A small spectrogram flow-matching model, trained from scratch.
Model: 2.27M parameters, log mel input, arch unet, norm groupnorm, activation relu, widths [64, 128, 128].
Training: muon at rate 0.012, 17300 steps.
Data: trained on chords played on synthesised instruments, 52083 training examples.
Rows from block 5 of a small spectrogram flow-matching model, named by matrix and row number. Rows with one number belong to one channel. Each number is 500 + 40 x the weight over its row's rms, rounded and kept within 0 to 999. All counts start at 0. Numbers have three digits each. After the name is the row's rms in percent of the matrix's.
Before each channel's rows are labels from the 100 clips, of 14976 (inputs lightly noised), where the channel reaches its highest value: "responds to" is what is common among them; "peak in band" is the frequency band that holds the peak. Only what is clearly more common there than usual is listed. The data: chords played on synthesised instruments.
# convs0: first 3x3 conv (model.mid.2.convs.0.weight, 128x128x3x3, each kernel summed), inputs 0-63
# convs1: second 3x3 conv (model.mid.2.convs.1.weight, 128x128x3x3, transposed, each kernel summed), outputs 0-63

responds to: the note G#; string section-like
peak in band: 1000 to 2000 Hz
convs0.120 096:549536515542467525469543395513490499525553445493453440443471461470480500575538560497450503515459508503447468548457558511513445506470514510488496479555488472484435488463457508534571527500543517
convs1.120 081:398471536488512495459448513503592470549535554496447525461520543581473493461417530466523449486508517481517484491476399538529467494536507485510512493447527572524492497574474485467457459552448517

responds to: mains hum; playing: block
peak in band: 250 to 500 Hz
convs0.79 102:502514527550477585525518389461510463511463535493514464566497525480507486494498484450542476502503501497467446505452518532507488501454465421479611496521460507547476551522539521456534468423501422
convs1.79 086:486429473472461423435486527506555489489558507469566516414465537521450511459565492547547515460529473410517475493541411539518515450440489573488474543446522474515487497502498551530501484513538498

responds to: marimba-like
peak in band: 500 to 1000 Hz
convs0.20 092:492519504508562395470499554543488632502509518517554442477521515589480497518523462521492484530478409467513447500525460557502524444538461552552573475397474538519425468517492453548507469507498467
convs1.20 078:461490552511526505475551511467484431506417553490485546501555564483600518536510563443486530444460507537475453514475491433457535471530491482452515547441544524575492565481497516495506568457498482

responds to: playing: arpeggio up; marimba-like
peak in band: 1000 to 2000 Hz
convs0.3 105:514480517471453512486488556369477533432468523509517567499539492471472495506423512504470477453461453483486484517506514462504399466489491540520516476487458475503466475532513505413536434491475504
convs1.3 103:516491461411493479535484477489439490519474523510460466457570513532469564491526463512487568468543433466545520525471466505584543531503469547491500560487512614542566545515454486585549442505470465

responds to: arpeggio; the note D#; playing: arpeggio down
peak in band: 1000 to 2000 Hz
convs0.122 095:493494538528486504519520482502533512470409505556486461502536428451490521531499499497467508487474470478531580555503426520520540457519524485488540501433453400546493482476465508510521473457446481
convs1.122 152:434446437543502432511552486531491458513527466530516471556472593553500496552507523482479515498441424506508482512465537508490507488541532466539517551487482498440517540465455446520515466505541505

responds to: saw pad
peak in band: 1000 to 2000 Hz; 500 to 1000 Hz
convs0.36 158:570496523545497525484527551463487511511545500489467492527491530539461483499526481530506528448501499299513565491451526542502484502501465533536530512529499510498486465494431494512474439487512515
convs1.36 147:540556549526467502457497542557499473522486485506476565511471482459558498493511482487483443434553485468547429422509487463466487575515553533488549525461460512451503545536544533463457519514523495

responds to: text has "noise"; horn-like
peak in band: 250 to 500 Hz
convs0.51 138:509484488538492490499583487490462432445512564488512526500516467596491453564498481529499415469423508494463515563456527503521450407507489505498540510473541492529486428430496433487486482490499508
convs1.51 112:478533449465411482504477537361441502498478444469460505486463510526517545479535469543498573511517437460521489541522486557562507521510514527540483500518485465515486616523537511545512454559505508

responds to: the note A; arpeggio; playing: arpeggio down
peak in band: 1000 to 2000 Hz
convs0.94 100:562507558512516469501523443522508489470472519464443442483451511491483499461473498543541480569469470476513430461485483495497496484455497536520474484456523547489527496520497520538550391609466491
convs1.94 189:489490536489479605499554541539533457506549525488448531449461475477406511454476439501523522550464520496540498537493464525552544502533520487516513555480503473519503506440504452418465483456484500

responds to: playing: arpeggio up; clarinet-like
peak in band: 2000 to 4000 Hz
convs0.101 094:536487461443448474490549500479497512536521495481490468464469499480499521552478444569570535514466440449496445513473483617504532442453453500513508461506500503528499457493487460595532482450475516
convs1.101 092:510521533529496508427430460610479515458560510510444469484544536490475493469488562472454638508469483611516532497535491467460481527496528524504552571515470574512482593530507533464481486459508515

responds to: harpsichord-like; playing: strummed
peak in band: 500 to 1000 Hz
convs0.67 114:475534449499482511507488588450477478523531526489509371493447534489479573444512457542504520453528513502485550451531486478493410463444434497447472492524441482459521535502507513483460536476498490
convs1.67 104:432557536446447525530572480475523378488509411445433524465572485546542502461447561495497546516464481465503516485481487555557587550444516450500505441488475501493472517546512513511569563479512499

responds to: clipping; text has "clipped"; horn-like
peak in band: 1000 to 2000 Hz; 250 to 500 Hz
convs0.110 115:504500479453539474514545522436490486514475472486500466437462456508499480505499520467463519550508483519523497483462486516524537427536464501435506423506507481501522546466513518607463516543506536
convs1.110 091:534459518479579465531460588495552535452472457503435530493488556462529557498484517525504480504429475514516532521486569431467515461518492505499489492558457419540432534553566441492518521486472555

responds to: square lead
peak in band: 500 to 1000 Hz
convs0.61 093:503515422524509499558553288505501504406516455462525500487534512498478492488523546452461515520512517518475595510523462509518542550551560520477533480576513470500530474472477531495493550464470511
convs1.61 089:560479539502462411523490499500479468503513521462476448470491425500481553513493389498455506502495484519490459538472502534502567461517484521481470543430389510531541443507497398447509473494466451

responds to: the note A; organ-like
peak in band: 2000 to 4000 Hz
convs0.54 092:557468441514521543605534477513449519432541420456513489585620478595477514526473483497496536443508498505517452513545503518519531483486572489531515494466477471547497564508575517534485518549482518
convs1.54 081:487475639547546508450518498536539474493498465482451544477469495505442425510500516436506506515528515491482533542476476481465458472524470466535567541533529503474473543516510472557512530546480495

responds to: square lead
peak in band: 250 to 500 Hz
convs0.32 082:464475451424464558483451519546476499552492520519480469520494519469504497516525399414523523516524468527508437496500493519474474520430573524508549454426520549538548463552481481495439493468497482
convs1.32 082:501513460538481430480581429484490491489537542549500561495480484472502459458485567525473445471458455459505520526502523516423578357455472490541422509494531449473497475493503491559575486478533474

responds to: clarinet-like; instrument: horn-like
peak in band: 1000 to 2000 Hz
convs0.58 094:498478561492539503536515436543485593458564450495512479534465507488534425546554454549528499591515512470530505485483463581469534472472441473520464448530482441505532440554510516431490462483493470
convs1.58 082:495505433453544504559501551500525502479523511507481482506544491512455535482386529461439495543462475450535449502563485476523471519605512495568508532509513501519469474494455511476531489487519531

responds to: arpeggio; horn-like
peak in band: 1000 to 2000 Hz
convs0.105 092:482493476556488504439476388561511571470518494479593518470573554556534501472471444566505486547530479549524519492491522507541536482505547484489510499474515479564426534469432502520533514482461542
convs1.105 071:524505495420570513525512587498437470500517478469521470535413527445538519491482484428519523509521538402481525550516519534470402504540465455453485479427544568474581501547503479510437543499484590

responds to: the note F#; arpeggio; playing: arpeggio down
peak in band: 2000 to 4000 Hz
convs0.91 104:452494441534506467457452478485491454424534520514592494511485507464438497483489505558501500421498534487620419481565477443490525532493580442477481479574503560534464502555496475504567452532475471
convs1.91 121:516450465463401516488586546458530514607509539545514512608446476550490522507512433520531496523499525537427509472464463533460437518496476501553510466483466537485420426462535478469560543482496558

responds to: the note D#; root: D#; power chord
peak in band: 500 to 1000 Hz
convs0.109 074:478486460475518518604506486521482515493506425628533509516529423484477485479461485446502510471474457536498500553521542552503506478570519465513571551416476437516534504476530509508481579529489492
convs1.109 098:533499447516490475430549478552550449446507559473465468492441503608538500540476551501497512444510517541541473540577472489560481540557452478519494458563543457497456540535455434521457518487527518

responds to: playing: arpeggio down; marimba-like
peak in band: 1000 to 2000 Hz
convs0.16 103:499540505513555561524541557354489518519471474517531501479503560477457509473542416540530479559512488530527482434538414493476543521489452484535498553528487481493484491583505478513496505481455532
convs1.16 092:499441473519482406502427488510502526533451532564508456513566440500550477519476527523509471391548497480475530473408535469567432499545538561445511502457481533533494519501497569525421504495492488

responds to: clipping; text has "clipped"; horn-like
peak in band: 250 to 500 Hz
convs0.116 120:504515460466549452529431472481500523497438548468591476480497494500465434505462504420491480547502450522441495435455461504531525471488492451419515460497484524492452513476531491584520423467532506
convs1.116 094:528479509552515424482565560528482543495548478527407467491488514436499557501469471497489511510449472496501576586514539463536511508499509561497474509529497522528465524515566577517479548510547495

responds to: playing: arpeggio down; organ-like
peak in band: 1000 to 2000 Hz
convs0.78 084:501494511471572510463576592381528504490511483458527433512500479544495569536489517480496475490528549469536501521458523498514519482453486501509489466429570495512514502501515478564568501503517557
convs1.78 068:507527456527406466452423499550468480496448546505506601480463522471489376437465523515501500523491519579516484519537530545507562502524455475484521460535470465474487541534443572475462545468458478

responds to: square lead
peak in band: 2000 to 4000 Hz
convs0.6 113:567479494489523459531484400497460514496445482485566544515414478489513541548494463458497494570507479533538516540436548505506577515511582538524488468528536516520489515461477495531512489492492492
convs1.6 106:454461469423517522490466581496471477473523466472472535481517473504513491475471483439520437479526541455512505513559482463496373506537498479491526530510519491474455513542506514497530460519493420

responds to: playing: strummed; harpsichord-like
peak in band: 2000 to 4000 Hz
convs0.127 153:469496504484510492460472345350522527506479533504497524528513509555505537433490518480488454430486517540498498498544496495478456496465421531456522534507496531501519476539542495491497521537472504
convs1.127 147:531468511444449543514461475489532484512478471443597459490595411391544474508445473466572489512473475469587433597463512483530419536507514483488506539467499532581501468508458516492539480455469463

responds to: playing: block; horn-like
peak in band: 1000 to 2000 Hz
convs0.115 102:491530456523545509472564515475521531469443561435489510496494537491465451439510416463507579556425467476499511569458572542481495499468419467496512509485497537447454513591446494507508475506475543
convs1.115 083:502544459511433421552434554477511455540405434517550455515490512506446521530441483515548460543447479505515492548496453519535514472471465520497518469530557510582529516550501524516548611429550430

responds to: the note G; playing: arpeggio down; instrument: harpsichord-like
peak in band: 2000 to 4000 Hz
convs0.90 091:595544409525481500489465359488468545473596490618507523521497512440467458481484481464474458544467543530489486478485563562495453513541517479491456525541521509497478497552553491489434552455513492
convs1.90 111:454438544521574587475549492487512481522506552435558517485503424525492539498503482514542468546508433468522442457509499529538500463500432435479467531600486518477470513559476521582537420549471516

responds to: the note C; arpeggio; playing: arpeggio down
peak in band: 2000 to 4000 Hz
convs0.76 097:467503440481538510535464506495451524439582500550476483490510523416445410481471507438523464551475500522657582443528472493511487529475509471508477499439498529435499488504526505503468592491473554
convs1.76 138:571417475463503477513531487510479499462469482534525528425477449566500564524480441435457529463568481463412494480509518515483534521446494579499507472503506506517517505491480500479532540524487451

responds to: square lead
peak in band: 250 to 500 Hz
convs0.28 094:539494400468500449548448482530501538479469480545497440482463448520513482476503501495515503489459499539570536557430529531477515574561499456505495476538514525529466500505456531507472428497473488
convs1.28 088:503575500578414489494547454538523517476541563540462496536489522602551515416461529511472485513443474519543562490541457472527472478558461420565503489512549440494457461508494529451494497520605548

responds to: playing: arpeggio down; string section-like
peak in band: 500 to 1000 Hz; 1000 to 2000 Hz
convs0.121 094:488492516567481464448552536547532591477426536484504521543476563556483513516579454514462478481449469462499527561464533467491443464546503446541483514526535493550565481499528443541509532517515473
convs1.121 105:564475450509467489482448548525504459488539465443537486547476451489450528484405488485470527510570506530472518434527448593500533532474484579540549466494523457496424456492495489520509479491499486

responds to: harpsichord-like; text has "piano"
peak in band: 2000 to 4000 Hz; 1000 to 2000 Hz
convs0.98 108:548499460607527539530459448516517490425545519459534510467389465574552497466488456528501501454480492524507542458527501522479436517488502443518437620512540532552446451569555494433496558408490454
convs1.98 101:450467530482460450453500522469573464503439488490504468508521560428562561452453497489481546553503497568522462488345507542504541466489550490550507477483527512460499556446468499531512445464502486

responds to: clarinet-like; instrument: square lead
peak in band: 2000 to 4000 Hz
convs0.95 153:553487472532533484539478327541498504552554503495536461533521523489499488547522437475447493560496545497476506488446498509496506520489530529494502465511514506531499519464385537455503513469484499
convs1.95 158:506525459544486476491607566512542573445486419532523512480555529497514431450471518525505525601463470548509402493506550516495533499482558447504487479453520482517582423528470540496487511500544439

responds to: arpeggio; the note G#; root: G#; instrument: organ-like
peak in band: 500 to 1000 Hz
convs0.43 088:582487501530481490439473438491481531522604532529404498570460501488508481506465470534559514525545582483477424472458571487517525520500520603423486463512528561507487558489496516499484532497542463
convs1.43 102:476475523490387478431445480494474463444462485530559578517465503540485483570468511516434473494463559526441506551516457528430535504481433510543431509511459460479537400446588518501570520538448490

responds to: the note A#; vibraphone-like
peak in band: 2000 to 4000 Hz
convs0.82 085:491510483562530463526515547500566460541528486509485481502485504524551548534463534505428529554495572489475433542485540490511505465502484468560487546466518524459523483586604499519485394509438521
convs1.82 085:495435539561509537497498515477541509469509498492544467481561544486476461577520498463521519490589475563433499419498552543494507504567443476493547502552443516504485495545493499557520574478547485

responds to: playing: arpeggio down; marimba-like
peak in band: 2000 to 4000 Hz
convs0.97 090:407528519463509536566504452552521527432544538517517473455518504524491471462479499519531568531532546496555512470445589454513565503507460500511490431540539506514521482506520527498589502452504514
convs1.97 087:575524502560529485441496543508428491530455404424461552529480509532464436479464515452511484438428439482463510567533552531486471514495592459498514499470516531572488503508494489497417549516509472

responds to: electric piano-like; instrument: marimba-like
peak in band: 2000 to 4000 Hz; 500 to 1000 Hz
convs0.17 094:479492399407475503467506543539465483463471501516497514507536393503516532490500441474495531456445468497510510503512520498480530508507568517447471498476515527517432470561493513497509535506498451
convs1.17 096:505504456531526532542451462432493509545533522534453472583455522510544421448465520521557536510508524520382518511440553463453540491466510515537514518506537521445510505441543511472467500518546498

responds to: the note F#; organ-like
peak in band: 4000 to 8000 Hz
convs0.126 081:504505521481507518538429529486510502544476471456525535460544515490531453503408489544584492493516540562490402466557436557506517507484484456522487502466451519568481493556558500475533437544503519
convs1.126 101:519540523501440443412595519498471425485496529546481443536501452499441526442557499487453528524478469454494476501535434467463459607532528491553506525522528534476491448468536469546519540557482532

responds to: piano-like
peak in band: 1000 to 2000 Hz
convs0.24 107:478527527502446463508482370458552493488442567493514525514475468474534498508446466515496464582508541601513525477558525490490512482542603615485542496490525532537473447535474522461522546531519490
convs1.24 090:530495507448473532427481544452505578487467453526476546520545488456521506502480475531592479511514436510569481493483479526434535516441541493511542518441514542486560528501448490574477489460601477

responds to: playing: arpeggio down; marimba-like
peak in band: 500 to 1000 Hz
convs0.119 116:506510543534504489546520552454474571518487486504559481551480528494487498475498535435502564584448534531498475538466512560493513499432467494446613525535538478601505607517560489477527489484568488
convs1.119 086:496453523485462490517555447529508465450448463496493456474508420499493460506542578520508470461473472491473488481592514597575553425477525538586400538521453518509499532551552559553512510452528540

responds to: marimba-like; playing: strummed
peak in band: 1000 to 2000 Hz
convs0.46 084:514461505520484529522551553510486487452440414527577502458552535487451584495533514519490517508534577465483470485475466450528595480534519546477485523547524494518537518504564510478535516480464462
convs1.46 087:422542503526466532518462462483474427461521525534474523538373483502485500501506441431530545517506480532538530466516483544504419473470541506519508469497528491477496451459572487537460472523516527

responds to: white noise; instrument: horn-like
peak in band: 2000 to 4000 Hz
convs0.108 115:516482499521477487510461480391500496469471478511515507488479502548475476507429465446509513482449450484483475579563490506508512464462594529494492471485521517552527461463514502526484488535583540
convs1.108 079:527549512469514493537521455454475490555468532446489447500517499500521472500510576540473512450485551495510473544488487545512547520480441473511497544466520565543462477477424449515538495481477515

responds to: text has "noise"; plucked string-like
peak in band: 500 to 1000 Hz
convs0.4 091:499464444493489484455488438483519492526434563439461468499465524543458537461480523412577554463489518503489538557487502510516508506610508497505521523549561517548494420486552434525512531561573541
convs1.4 099:544533483477592560451529510487519551457533506503477526495532529454588526501537565536509474478417444524522409489504499490507601495494505510546570522473525485525486454474472489474476449539529529

responds to: square lead
peak in band: 2000 to 4000 Hz
convs0.117 084:537460467599453499505456497501569481534518580460443527485538519483542482597468515492521513460572529526543493534467561521505508483474481454519471475478523488478560486537468480554486540469469511
convs1.117 073:487518561537578514490500526454462488458522473546461483530363510501468556528510479484495477504453514494468508477525449529461481499499447498558469517569487530511512452508492469448504440466493568

responds to: marimba-like
peak in band: 2000 to 4000 Hz
convs0.112 090:486478505555495483582461571533465480462489483468671476499509477529503506448470554466516480514499532510504494503484449470512503516502555434533469474526468522489497458520562516562486536468437465
convs1.112 107:492588477509517494489475462542590546575505536492485509482478533475459522555430497443442480544455588407521515568449457552512565484518547437497459468490517550504475492544441467524468446510484523

responds to: saw pad
peak in band: 2000 to 4000 Hz; 1000 to 2000 Hz
convs0.19 108:549494548481513500467486562495499479475544461452526425452464516519545534503419497546493522502444459535505490533456536528518472498517505473544551509550453514520522473510503428543426422495519496
convs1.19 079:496517512380532479500477548487490509447550454547526509507567455460469385461576521490503477479430512497484517525526477454518531472487544527496472514452523453503484556532441560547528416489539558

responds to: marimba-like; playing: block
peak in band: 1000 to 2000 Hz
convs0.93 087:486498487593490504462526562464485508486548479469525451503503501488494475506523499507510481419543506456574562477534528510467474520493503548498573503529480489475556504443517491513549608520485548
convs1.93 089:535552559527512566552451482506473459473460516473529560470496547507542495579461449461531568464486492453425476472439524525457454469495521435541498547456556514451447414499548460506504402495469517

responds to: clipping; text has "clipped"
peak in band: 500 to 1000 Hz
convs0.125 092:461469500492561448532501481514419427493511465519563485486408493473459602465508439573433460466489494487514492473515485474496441547505473575478527537520485473521491540482473534454460564532481493
convs1.125 081:522517490556443497461467472525527563482499511550497477444468477473498461519454524476541521515503479500453594512479463509519466486546454435539471470509515442469538467561539516447511462452496472

responds to: horn-like; text has "piano"
peak in band: 500 to 1000 Hz
convs0.26 116:482483477520495556472418401581478517541543483526482451482512484573580524398444442539496524504480451465483594514488560490504455494528442561491477530512454524565444462486446473467474473459537422
convs1.26 090:485536506568521458479487601393475518500490469459522550480519448546568494533508469447538495547534529487460480470448437478497499539471554481484547532420521497458494480487488473465492575564519516